{
  "crop_scale_min": 1,
  "layer_scale_init": 0.1,
  "shampoo_beta": 0.95,
  "max_precond_dim": 1024,
  "batch_size": 384,
  "epochs": 23.6
}
Rows from block 5 of a small image classifier, named by matrix and row number. Rows with one number belong to one neuron. Each number is 200 + 40 x the weight over its row's rms, rounded and kept within 0 to 999. All counts start at 0.
After each neuron's rows are labels from the 100 images, of 14848, where the neuron reaches its highest value: "peak at" is the part of the image that holds the peak; "top examples" is what is common among them. Only what is clearly more common there than usual is listed. The data: small charts drawn from random numbers. In brackets: how many of the 100.
# fc1: MLP up (model.blocks.5.mlp.fc1.weight, 384x96), inputs 0-95
# fc2: MLP down (model.blocks.5.mlp.fc2.weight, 96x384, transposed), outputs 0-95

fc1.26,223,179,199,229,159,163,249,238,219,197,218,218,218,184,137,220,268,195,190,234,217,172,223,187,215,203,219,220,192,274,196,187,179,103,168,173,137,271,211,197,197,205,228,154,219,164,199,196,269,215,230,151,215,205,170,190,202,150,330,200,189,168,212,135,197,188,226,173,167,246,190,239,158,187,171,126,223,142,188,269,118,247,205,167,174,230,191,60,184,225,162,203,142,153,196,158
fc2.26,236,115,214,111,155,164,191,154,117,196,206,201,231,135,192,207,240,204,260,203,238,220,226,186,187,191,145,158,230,167,172,226,166,226,184,186,228,169,189,205,196,209,253,204,201,247,254,186,114,206,105,163,286,91,222,218,154,201,238,228,177,254,122,178,181,246,184,229,217,174,152,128,245,256,215,257,194,178,199,264,168,210,179,148,196,188,162,148,209,170,189,185,173,207,166,229
peak at: bottom right (61)
top examples: items: seven (79); stacked bars (78)

fc1.370,250,209,192,214,196,241,119,194,312,216,255,219,207,238,117,202,201,166,213,193,182,177,232,218,224,228,195,137,162,157,231,158,157,219,127,171,214,235,186,148,208,191,188,137,157,244,152,239,184,180,242,212,190,142,231,176,200,210,159,148,237,137,155,255,202,231,197,113,221,161,169,257,236,221,231,258,155,170,223,185,231,216,259,286,250,185,173,135,184,173,192,163,238,221,122,162
fc2.370,211,142,191,152,167,166,156,240,228,197,183,237,122,209,150,235,191,234,220,246,253,119,197,179,223,217,242,263,155,131,157,136,207,205,169,225,161,274,194,218,193,206,166,212,249,211,173,241,199,255,183,198,214,167,206,208,162,228,302,235,159,205,243,213,169,221,185,105,250,225,153,191,237,202,116,221,238,181,130,184,289,187,184,187,151,229,214,229,170,202,152,185,155,289,206,233
peak at: bottom right (49)
top examples: stacked bars (64); items: four (35); ring chart (26)

fc1.236,180,146,243,189,205,227,228,141,223,209,182,203,172,200,204,205,231,110,181,191,164,151,150,184,235,146,154,192,160,179,238,189,165,238,185,227,177,155,135,184,228,186,205,169,209,232,195,218,244,161,210,162,188,200,250,121,254,173,180,168,271,227,283,217,223,278,258,230,205,129,289,202,189,179,119,223,211,265,199,192,181,219,199,223,124,194,149,125,126,140,180,182,200,134,225,262
fc2.236,169,191,150,216,180,220,178,269,215,165,159,241,180,131,189,250,167,227,223,189,211,100,181,197,162,176,203,202,242,194,178,224,194,57,241,264,226,225,156,205,212,186,200,304,137,241,212,207,275,198,229,200,205,250,267,197,145,180,148,174,186,193,169,213,173,144,246,296,213,174,196,192,155,148,153,237,211,214,188,204,195,201,209,186,187,253,199,214,242,174,205,244,171,116,161,253
peak at: middle right (43); bottom right (43)
top examples: one colour (100); line chart (97); peak in the middle (56); trend: falling (41)

fc1.278,199,190,199,192,237,145,202,295,180,289,222,215,221,273,198,225,175,200,177,242,172,197,198,166,177,206,156,261,198,205,199,231,151,199,141,216,193,183,171,161,197,193,168,80,129,237,162,166,122,253,180,180,208,119,199,162,218,219,203,180,240,159,149,270,177,255,144,175,227,215,178,184,216,145,157,259,267,156,235,188,284,196,222,262,193,153,193,195,209,234,216,159,185,236,128,197
fc2.278,188,232,155,113,193,213,176,285,211,224,183,197,241,184,278,210,187,209,192,200,211,183,250,161,248,289,241,257,101,200,181,197,219,183,161,170,208,222,249,189,167,165,228,199,212,223,133,191,176,264,228,251,191,110,191,152,195,246,218,220,174,222,124,247,200,174,248,167,250,149,167,200,165,221,238,164,177,188,180,248,241,220,287,139,140,223,176,153,167,258,186,212,205,241,270,178
peak at: middle left (48); bottom left (44)
top examples: radar chart (95); one colour (95); items: six (44)

fc1.308,265,231,296,168,173,232,221,199,189,202,174,160,204,232,116,178,228,168,224,196,169,255,149,187,164,208,236,190,164,151,171,195,127,174,143,207,169,242,186,118,214,210,158,183,177,208,200,215,149,151,146,156,222,173,283,163,270,189,189,148,186,163,222,282,186,172,208,208,76,215,156,283,181,188,226,149,177,177,238,214,192,176,230,237,153,199,182,193,237,188,166,134,187,176,210,273
fc2.308,202,216,198,206,230,212,185,182,192,285,123,180,218,204,199,188,259,188,279,229,224,272,216,224,184,213,145,252,164,197,236,175,173,172,321,174,142,159,182,169,187,193,199,222,226,268,159,201,149,224,214,232,109,204,144,155,245,233,196,204,275,235,191,225,226,199,218,223,251,264,174,166,163,198,254,221,200,212,144,118,210,159,219,192,176,274,254,188,131,201,230,204,271,157,254,194
peak at: top left (33)
top examples: horizontal bar chart (48); stacked bars (25)

fc1.176,172,206,108,264,158,226,234,216,180,176,238,266,207,247,210,198,152,216,184,203,143,166,131,230,224,268,193,232,208,190,166,221,253,233,202,157,167,195,203,235,231,215,202,200,227,233,126,155,184,173,169,224,197,251,228,224,101,256,195,232,189,201,168,176,228,192,253,186,296,166,206,176,206,198,100,225,230,110,122,169,239,212,227,184,232,273,225,191,193,230,170,215,181,220,209,91
fc2.176,246,197,150,186,183,213,239,178,223,219,213,190,164,169,262,192,292,127,260,156,190,219,248,247,178,273,158,173,242,151,181,137,185,188,149,165,231,117,223,253,146,165,234,166,214,204,187,177,102,174,205,182,140,122,231,237,234,216,170,184,165,217,248,178,185,252,211,182,173,280,92,223,198,209,223,171,123,260,196,214,165,229,248,195,185,236,196,203,192,272,209,216,208,194,190,201
peak at: top left (42)
top examples: horizontal bar chart (66); items: six (36)

fc1.252,249,247,208,183,221,119,89,149,191,234,233,204,172,183,167,118,189,178,213,169,154,219,289,196,236,202,169,194,242,156,165,220,259,154,196,166,179,261,192,242,301,162,137,214,161,206,233,165,144,194,218,268,194,218,192,221,247,174,241,197,235,246,256,219,151,192,173,201,187,220,216,184,176,163,149,199,216,154,251,253,166,223,263,154,236,268,192,195,240,223,210,252,162,234,132,215
fc2.252,214,203,177,197,223,223,175,222,258,183,242,262,155,233,189,246,193,267,163,168,215,205,184,164,219,258,137,259,187,211,189,188,180,234,174,237,179,284,236,190,170,259,203,160,117,207,308,142,222,197,156,102,208,210,138,270,149,239,214,166,240,208,214,274,140,177,211,160,185,193,217,195,206,174,167,192,178,254,241,260,123,174,289,191,182,253,230,219,206,176,218,204,223,148,177,175
peak at: bottom right (46); bottom centre (43)
top examples: items: eight (72); ring chart (66); pie chart (32)

fc1.287,171,198,195,159,149,148,209,185,209,81,193,168,254,200,237,185,144,194,264,246,228,227,173,230,168,214,138,131,256,176,169,156,201,209,228,123,209,185,212,197,192,199,185,168,142,233,190,154,207,216,221,223,165,173,208,178,207,190,259,188,198,205,199,254,169,236,229,317,196,278,267,193,172,198,282,239,182,247,171,228,245,213,227,81,155,176,239,230,199,149,234,202,166,146,195,211
fc2.287,208,189,166,267,243,221,192,114,266,219,191,169,148,177,163,176,235,246,236,185,235,245,191,245,178,244,235,193,135,231,231,215,224,163,193,217,243,201,168,272,213,156,196,144,177,212,182,230,228,202,155,190,207,195,216,163,217,210,252,202,219,172,257,212,269,215,266,215,238,213,194,267,286,181,255,137,182,260,168,245,271,224,202,242,249,185,218,200,145,311,201,242,175,124,254,256
peak at: top right (35); middle right (33)
top examples: ring chart (33); items: three (31); pie chart (30)

fc1.45,242,200,174,151,197,214,280,184,125,167,125,95,256,129,204,255,219,176,268,240,195,172,238,139,226,211,197,235,247,213,204,191,192,157,159,245,194,179,241,135,245,191,235,187,202,235,214,211,166,248,225,200,222,215,154,182,188,260,182,260,178,200,190,170,223,187,156,232,214,164,227,249,139,251,213,229,246,193,264,217,174,124,243,122,153,200,223,168,165,238,193,264,155,135,173,153
fc2.45,212,83,179,288,253,226,201,203,191,212,269,219,212,224,184,235,282,267,266,207,177,177,175,231,215,135,229,177,255,194,237,228,203,194,251,261,218,217,170,201,157,246,167,152,169,197,208,222,156,167,221,237,169,286,202,216,226,182,174,265,205,155,197,183,176,109,173,232,209,230,247,283,228,160,159,217,257,174,200,182,151,223,161,249,186,192,197,204,263,235,156,169,155,160,266,197
peak at: top right (63)
top examples: pie chart (34); items: eight (34)

fc1.4,168,235,172,152,192,169,211,145,250,231,225,151,240,210,172,152,211,180,204,205,226,197,212,196,200,212,175,207,152,243,236,161,169,265,173,127,246,206,183,259,266,160,205,154,209,230,275,218,112,217,198,173,144,211,103,209,196,237,162,172,174,214,206,250,259,267,136,158,182,192,177,163,141,265,172,216,178,277,217,229,125,231,227,226,89,166,249,154,146,217,189,214,206,201,170,195
fc2.4,178,175,172,225,167,260,210,151,203,151,228,245,281,155,112,210,295,212,173,277,248,226,151,232,139,198,262,264,183,185,187,219,185,233,229,149,206,226,156,212,165,219,198,183,176,235,220,198,240,166,199,153,158,225,172,145,236,230,228,254,193,183,188,158,150,171,218,188,192,221,234,273,249,163,168,249,174,270,206,202,129,165,172,145,211,266,247,221,269,172,153,160,188,207,236,270
peak at: top right (47)
top examples: legend (64); ring chart (35); peak in the middle (35)

fc1.69,200,164,150,207,226,198,223,155,234,202,189,147,161,153,161,184,180,133,188,199,167,202,139,168,205,69,141,215,174,190,173,218,229,185,84,203,157,216,239,148,209,164,195,179,188,159,190,185,182,238,249,252,181,223,230,212,249,258,182,196,209,184,193,186,229,191,262,161,140,167,256,159,176,238,183,243,179,166,319,146,192,141,190,129,222,217,183,175,127,170,185,216,200,184,167,123
fc2.69,178,200,153,223,168,211,177,193,233,211,200,184,234,204,133,200,225,171,164,178,214,238,250,169,195,232,190,288,275,241,167,155,121,204,206,183,218,229,203,179,181,205,267,148,162,287,174,240,175,221,225,132,202,208,284,164,254,168,187,159,226,182,194,187,116,249,198,205,173,193,262,175,209,62,134,238,198,231,219,271,210,205,187,213,226,212,274,164,228,145,258,206,217,197,160,243
peak at: bottom right (67)
top examples: pie chart (49); items: eight (40); ring chart (37)

fc1.282,144,211,180,212,163,166,199,154,218,127,245,107,208,219,193,173,238,206,254,202,208,245,254,221,249,226,130,197,166,202,296,215,117,212,235,163,173,217,194,101,223,132,235,190,190,204,214,161,240,215,232,242,187,148,130,211,200,182,216,260,176,188,105,222,163,248,185,138,210,147,293,181,189,147,181,216,145,203,205,221,234,178,240,175,241,202,181,172,211,226,237,246,189,157,212,136
fc2.282,231,179,225,152,175,128,242,194,279,199,226,186,160,218,216,164,248,199,222,230,131,222,195,240,138,144,195,162,120,220,160,192,112,260,87,184,185,197,186,141,216,256,180,222,183,247,243,199,184,219,195,268,141,148,135,243,186,199,133,225,200,212,225,109,165,205,181,200,190,263,197,243,222,234,212,159,223,187,233,275,203,200,193,187,250,243,187,261,256,174,161,221,212,158,194,185
peak at: top right (58)
top examples: pie chart (68)

fc1.306,201,290,204,191,126,174,188,307,225,199,194,163,211,124,196,198,161,220,257,206,244,226,229,266,179,180,158,197,249,108,167,279,193,196,201,207,181,201,153,148,160,186,191,167,163,247,142,156,178,174,203,214,194,184,152,135,226,156,220,255,233,128,276,205,157,147,207,190,180,239,283,151,165,216,218,191,218,193,167,191,237,172,240,154,229,144,223,178,288,218,226,231,182,214,166,231
fc2.306,201,167,223,233,227,175,184,173,296,178,268,175,223,247,174,179,231,249,193,179,159,257,226,208,269,220,226,201,179,139,184,104,253,206,193,153,203,119,192,199,169,248,256,175,252,241,227,182,173,154,168,234,205,218,137,163,180,189,276,211,188,190,235,241,241,157,221,151,183,222,190,214,283,155,214,110,217,151,187,178,288,225,182,272,222,211,187,248,176,131,245,237,181,188,160,220
peak at: bottom right (33); top left (32)
top examples: pie chart (52); items: four (31)

fc1.64,159,231,149,152,232,169,257,172,133,138,185,138,191,123,187,162,181,133,219,196,217,230,144,158,200,96,178,183,134,191,181,225,190,222,195,263,238,190,218,232,237,212,205,155,202,252,204,195,182,207,227,202,209,171,217,203,136,239,207,235,236,197,245,145,184,181,99,168,211,196,193,222,240,173,189,168,201,204,208,202,275,217,245,101,303,148,147,172,180,128,228,195,219,195,193,131
fc2.64,239,203,243,299,194,231,193,264,238,229,226,224,176,224,250,157,225,132,151,185,101,187,190,241,236,197,201,270,127,161,215,186,182,118,193,248,236,234,198,250,287,220,201,173,277,247,226,161,197,225,160,152,208,229,218,215,157,208,148,207,220,190,213,156,203,229,182,216,203,147,251,214,239,185,245,176,224,113,234,183,142,231,171,156,238,134,191,132,158,233,217,219,171,201,258,216
peak at: top left (68)
top examples: pie chart (38)

fc1.195,208,199,203,198,253,152,161,200,196,229,143,121,177,76,133,207,140,225,156,213,175,176,265,218,260,196,149,166,143,152,188,214,203,203,173,175,201,166,239,142,168,225,94,135,196,200,225,189,193,215,258,141,196,173,250,219,231,172,177,211,213,173,198,181,205,149,202,176,241,141,232,157,228,234,220,234,112,302,204,207,146,153,225,138,212,163,242,207,206,196,211,176,174,153,215,166
fc2.195,217,221,241,235,206,236,180,241,169,233,193,149,258,237,236,228,199,236,190,232,168,209,170,105,261,211,276,240,181,245,93,221,173,208,161,169,170,251,218,188,225,201,202,234,236,215,151,209,139,240,215,216,201,217,230,214,179,142,195,153,152,189,198,206,258,189,192,187,168,193,143,272,215,142,202,210,272,229,256,161,218,182,209,168,254,242,264,302,224,78,171,183,223,219,176,169
peak at: bottom left (32); middle left (29)
top examples: horizontal bar chart (64); items: three (33)

fc1.208,200,176,217,195,231,148,272,204,238,182,207,204,150,221,255,208,190,192,149,178,136,218,169,145,192,230,224,176,166,199,227,172,172,137,216,169,232,155,151,210,205,237,152,221,216,284,162,212,227,186,179,138,173,224,180,260,146,224,220,283,224,243,230,189,134,161,266,263,222,237,109,186,194,191,104,193,199,220,118,239,175,204,274,223,182,195,217,179,171,166,252,148,175,130,124,238
fc2.208,195,109,163,185,227,294,216,176,188,209,259,172,241,264,173,221,120,200,283,246,211,244,279,191,212,198,199,162,250,179,154,175,207,257,213,198,177,235,202,220,236,181,265,177,180,275,114,231,200,265,228,117,222,202,235,251,175,201,188,150,147,224,147,195,232,186,249,178,166,177,182,191,218,224,176,212,221,232,235,155,236,271,157,142,195,233,206,178,151,287,204,228,241,208,176,192
peak at: bottom right (37); bottom left (32)
top examples: stacked bars (64)

fc1.258,172,162,195,225,216,182,235,151,224,223,210,179,158,225,183,186,140,224,166,179,202,139,184,216,212,242,213,154,122,205,265,256,188,246,196,212,196,167,248,238,240,111,210,207,223,217,172,159,177,209,180,227,222,216,231,148,150,195,226,121,195,182,224,146,219,165,158,131,268,134,249,142,139,263,199,234,271,164,183,126,234,132,180,216,302,144,236,209,236,203,190,253,143,216,156,206
fc2.258,229,236,154,100,231,133,210,166,157,116,184,140,200,212,201,189,197,260,187,221,175,197,186,267,250,170,205,145,252,191,128,161,279,164,173,211,249,198,250,252,189,217,244,225,161,196,199,161,226,200,197,194,186,168,231,179,144,280,191,151,221,180,210,250,171,216,228,225,209,246,218,194,187,196,167,251,147,297,229,207,170,252,227,191,253,226,159,287,126,209,225,230,240,203,135,232
peak at: top left (33); middle right (26)
top examples: ring chart (26)

fc1.301,178,183,162,214,167,273,270,214,242,210,276,161,281,122,174,149,216,218,161,170,238,190,160,225,186,152,148,209,210,215,161,162,180,201,215,213,220,223,250,241,218,156,151,118,224,244,222,226,207,148,149,179,127,149,210,142,235,183,162,194,237,194,190,249,179,246,215,260,264,300,163,191,207,266,273,158,165,185,199,146,175,149,203,250,181,219,193,213,238,210,152,201,263,226,193,168
fc2.301,139,232,120,231,199,160,201,182,185,175,200,206,165,201,183,255,196,216,208,176,212,226,137,179,163,219,166,203,198,135,213,196,190,146,231,217,161,271,204,248,167,178,162,217,126,258,194,227,170,194,183,179,121,232,261,176,243,261,264,256,277,181,206,150,164,193,143,252,183,276,188,177,233,79,177,208,209,224,208,226,204,110,171,189,233,257,246,138,253,187,127,199,208,217,210,186
peak at: middle right (42); centre (28)
top examples: ring chart (50); pie chart (50); items: eight (41)

fc1.234,204,199,149,228,237,155,212,124,226,229,210,177,162,211,195,186,187,89,159,216,162,93,219,184,226,237,180,199,221,224,248,198,172,214,214,128,219,131,239,218,216,175,211,210,181,114,251,201,156,139,122,235,137,210,153,233,162,129,194,223,132,147,186,180,215,203,249,207,188,178,227,226,197,198,221,221,235,158,163,241,175,149,241,254,149,216,161,228,171,132,137,228,178,128,174,157
fc2.234,117,122,228,199,206,168,257,153,245,245,133,238,184,187,176,125,199,205,277,217,247,191,209,227,105,186,271,255,241,142,182,237,259,193,174,165,265,192,153,219,226,179,158,164,191,173,212,224,289,224,165,198,151,173,157,239,253,181,120,197,230,183,181,155,256,141,174,203,256,237,185,206,223,170,190,185,199,183,151,225,132,168,212,213,143,195,232,184,166,224,195,235,217,151,173,244
peak at: bottom left (76)
top examples: flat (69); line chart (42); step chart (40)

fc1.8,173,218,233,226,164,212,201,231,175,233,235,157,173,263,239,264,174,217,191,169,217,156,267,182,218,209,198,211,241,184,158,187,179,225,210,151,260,214,135,179,208,163,129,220,212,196,197,172,186,198,198,197,194,185,127,209,164,228,176,229,141,247,129,121,168,150,173,190,166,120,197,143,124,206,280,270,225,208,260,149,213,112,218,283,164,228,289,237,167,237,218,235,216,151,228,218
fc2.8,222,150,264,209,280,206,200,195,141,158,194,163,246,168,223,211,237,199,225,177,172,216,283,258,120,245,250,190,191,196,218,134,185,206,159,220,226,257,261,222,219,184,213,180,186,229,223,223,238,273,142,174,143,153,140,200,142,146,249,242,162,194,278,223,195,182,163,270,231,196,211,212,197,202,252,187,174,250,214,223,143,231,164,166,142,217,207,194,196,125,265,259,234,141,149,153
peak at: bottom left (69)
top examples: ring chart (31)

fc1.242,209,221,164,179,253,176,246,190,211,121,216,251,162,169,199,222,254,165,179,237,146,259,141,195,212,259,139,187,127,249,149,197,267,219,214,188,169,189,122,210,164,192,174,194,187,213,207,211,183,210,202,110,174,130,230,193,279,250,243,199,260,238,229,132,263,206,229,246,201,239,160,187,199,194,295,192,223,232,225,164,164,254,214,175,225,285,137,259,204,210,179,178,181,182,207,258
fc2.242,251,196,285,235,222,161,290,169,133,235,229,208,160,237,208,235,196,177,210,217,217,154,234,220,226,125,203,250,242,203,213,142,227,222,162,201,187,186,214,249,269,236,166,188,153,214,141,187,221,180,205,178,200,154,226,281,273,105,228,237,186,142,274,148,166,228,201,166,206,262,173,153,277,225,270,198,269,194,191,209,219,223,189,248,213,275,218,255,204,192,207,199,256,229,178,178
peak at: bottom centre (51)
top examples: ring chart (66)

fc1.20,200,146,154,194,167,119,185,172,222,168,190,268,204,246,269,155,141,199,153,220,199,104,168,193,224,236,216,258,209,246,172,202,224,273,116,144,181,235,171,186,203,167,189,185,166,196,205,202,226,231,194,244,227,149,204,213,170,186,176,211,207,207,140,140,235,193,117,146,199,256,200,218,252,156,179,245,205,221,230,223,251,182,236,292,145,126,178,233,193,165,183,272,232,246,205,276
fc2.20,189,223,176,131,145,121,149,174,128,256,178,115,202,195,161,166,196,194,200,155,239,150,240,142,230,198,186,261,181,167,209,236,207,188,181,106,242,226,247,238,182,231,185,213,230,200,252,160,152,220,305,176,193,198,229,198,109,198,258,325,271,203,238,253,215,178,207,180,217,197,230,182,227,222,183,206,144,165,197,206,248,183,201,218,186,186,201,149,199,236,182,242,254,150,211,195
peak at: bottom left (86)
top examples: ring chart (30)

fc1.41,173,73,200,147,296,175,194,209,231,184,190,284,211,255,199,273,204,219,176,225,194,151,223,153,107,192,251,152,225,198,249,210,228,179,110,144,179,173,227,228,195,188,195,182,176,247,154,150,223,174,137,206,215,225,189,241,193,220,241,264,209,90,223,256,235,172,169,255,198,253,214,239,192,151,235,152,238,224,219,228,165,185,228,183,264,181,197,197,220,207,228,221,208,184,151,201
fc2.41,259,172,141,239,174,188,215,133,165,158,181,225,200,212,184,214,216,134,211,214,184,219,245,281,225,202,251,205,210,217,192,164,236,171,235,199,168,247,173,188,244,200,155,220,288,213,227,144,180,202,240,220,186,185,203,142,235,324,257,134,191,248,170,251,153,197,95,214,197,177,178,276,213,175,228,174,154,260,205,199,213,191,189,265,108,196,179,147,165,252,199,232,210,168,134,200
peak at: bottom right (42)
top examples: rising (45); stacked bars (30); histogram (29)

fc1.250,113,163,225,243,203,211,167,122,232,131,143,164,133,209,200,236,171,199,301,237,173,254,187,169,189,202,156,196,185,226,146,267,174,236,228,239,229,258,132,234,135,177,181,232,178,192,161,146,132,155,175,232,158,177,147,253,145,231,199,153,218,177,175,162,280,190,197,190,174,196,185,220,190,220,181,247,272,183,215,147,188,198,271,262,210,190,203,190,239,275,248,219,200,208,227,167
fc2.250,231,223,168,149,152,239,115,222,207,201,207,261,184,246,187,190,212,175,193,251,161,190,287,220,258,190,297,219,216,242,251,208,216,138,200,185,155,297,194,154,267,190,190,130,195,188,178,161,191,266,192,225,240,273,199,239,116,208,205,159,243,215,210,218,223,218,186,231,237,182,204,213,192,239,189,241,251,208,235,158,98,146,119,238,194,213,172,202,274,179,221,163,237,200,176,218
peak at: bottom left (45); middle left (36)
top examples: items: four (31); heat grid (29)

fc1.273,243,271,159,155,257,162,211,283,312,195,213,197,219,238,177,160,231,215,206,224,186,151,193,167,221,200,252,288,229,144,199,184,245,230,279,137,256,240,166,166,241,206,197,203,226,229,254,185,236,185,147,191,204,258,210,236,192,241,163,253,218,202,222,195,223,266,237,286,203,178,233,223,133,196,228,268,226,214,147,238,172,190,194,190,213,216,193,159,272,169,232,283,173,195,169,164
fc2.273,213,174,156,268,288,181,207,203,273,211,241,180,254,135,242,169,239,261,155,183,251,190,122,133,184,127,181,188,198,250,209,181,210,199,186,225,181,197,155,229,206,219,165,182,215,244,214,283,139,186,172,135,208,170,200,192,189,256,146,179,225,185,222,190,225,214,151,257,199,147,157,190,204,247,256,265,164,183,172,111,166,244,208,139,219,166,184,222,220,234,176,131,143,245,200,272
peak at: bottom centre (44)
top examples: stacked bars (65); items: five (33); flat (32)

fc1.350,216,217,192,184,151,159,202,177,174,191,156,114,268,159,247,170,179,228,190,234,145,163,184,167,198,155,202,156,231,269,251,211,150,112,151,190,157,223,239,125,236,226,187,188,125,245,187,164,140,242,202,292,211,236,196,256,204,213,216,161,168,197,152,212,169,257,195,115,175,115,215,140,152,169,193,218,247,238,155,154,183,181,210,217,228,146,181,272,228,225,190,225,179,168,214,242
fc2.350,164,182,166,211,216,164,176,143,174,194,207,222,190,247,219,177,191,141,186,191,145,173,111,156,182,212,195,194,174,246,182,196,189,251,216,171,206,202,170,231,253,244,223,163,251,255,231,190,241,166,222,294,127,283,283,268,225,278,190,249,169,252,197,248,227,222,209,214,175,178,247,226,338,203,208,212,233,174,199,251,206,190,187,227,212,219,169,249,184,169,246,143,187,182,243,282
peak at: bottom left (73)
top examples: radar chart (33); items: six (33); bar chart (31)

fc1.312,282,177,210,219,235,136,189,171,236,191,186,205,178,234,222,213,239,142,226,209,144,238,180,201,191,153,184,203,253,177,151,284,261,172,205,189,222,216,170,171,223,173,234,143,200,221,210,250,215,226,164,272,212,164,161,279,166,295,151,220,219,187,144,164,155,237,197,218,185,255,201,176,265,233,162,164,155,248,126,184,213,330,245,244,162,241,204,160,247,245,212,172,227,197,183,157
fc2.312,178,246,116,170,177,281,171,206,221,203,213,226,123,235,245,160,204,252,266,252,122,179,222,160,158,185,258,241,208,168,243,181,151,207,90,178,262,170,195,218,211,222,312,158,163,204,221,178,203,249,163,273,178,243,212,238,186,162,188,186,114,197,174,168,188,215,246,178,112,222,215,144,214,224,231,191,180,208,208,216,199,197,155,197,216,179,211,133,271,174,227,203,190,158,208,191
peak at: top right (35)
top examples: pie chart (64); ring chart (34)

fc1.225,146,151,178,159,195,224,158,166,245,101,201,188,231,203,159,165,201,175,254,204,206,199,207,133,273,209,265,177,235,131,206,237,188,229,138,273,176,196,202,262,213,280,202,182,220,193,213,189,133,162,187,258,188,109,190,162,179,262,210,261,234,151,252,206,215,169,247,170,169,153,131,126,170,157,222,158,196,207,176,177,198,193,228,143,140,183,230,210,179,196,176,148,240,144,209,262
fc2.225,246,149,227,204,196,252,202,205,182,274,165,155,177,176,170,217,224,180,231,209,163,221,149,284,232,264,140,211,193,161,155,119,164,136,244,212,203,175,214,251,210,154,166,253,196,154,292,183,192,262,183,227,248,176,194,192,146,186,205,193,209,223,268,207,185,215,276,181,272,173,226,236,198,175,202,213,197,177,200,212,229,253,79,252,227,199,236,202,230,186,192,83,155,192,180,165
peak at: middle left (43)
top examples: stacked bars (40)

fc1.46,165,178,182,251,175,182,261,218,193,167,125,163,227,203,147,216,130,138,129,240,187,233,194,179,202,245,152,255,142,190,185,135,136,176,195,217,170,186,166,169,203,214,253,188,178,264,208,135,188,196,188,205,197,256,102,138,148,139,168,238,255,189,165,220,205,143,187,194,225,200,294,106,232,157,210,238,199,150,153,160,238,234,240,212,224,191,269,215,184,192,166,227,240,170,182,238
fc2.46,235,239,132,197,179,225,234,149,189,201,247,214,191,182,230,209,270,269,166,188,285,219,211,188,147,147,142,274,181,153,213,249,143,185,151,228,228,266,236,165,147,253,191,203,218,301,199,186,229,174,176,248,175,182,149,245,153,259,199,222,238,198,172,228,190,195,155,251,233,149,182,176,207,245,233,218,195,223,235,186,223,215,229,185,239,208,116,202,164,297,159,195,208,99,163,208
peak at: top right (41)
top examples: ring chart (25)

fc1.378,211,219,228,220,199,142,212,186,185,207,223,134,169,186,321,209,155,241,173,200,197,196,99,210,163,150,150,262,188,218,217,182,235,143,167,231,144,240,215,137,208,175,166,234,238,220,198,162,194,179,241,269,247,244,234,140,213,250,223,227,189,258,236,193,273,220,293,115,217,202,190,181,208,210,180,266,177,214,200,183,239,219,267,209,190,179,235,200,82,222,209,184,171,187,146,197
fc2.378,176,213,162,214,189,159,221,202,246,188,228,147,166,233,258,229,192,191,236,107,273,203,206,216,191,285,184,172,246,236,157,278,159,226,240,212,252,228,229,245,170,135,170,211,134,253,257,162,202,241,233,223,160,244,261,238,175,163,176,166,180,197,211,210,150,186,242,251,255,202,174,236,208,153,173,204,166,265,122,181,234,204,173,253,141,206,260,117,239,117,223,199,195,164,204,180
peak at: top left (42); bottom left (32)
top examples: pie chart (35)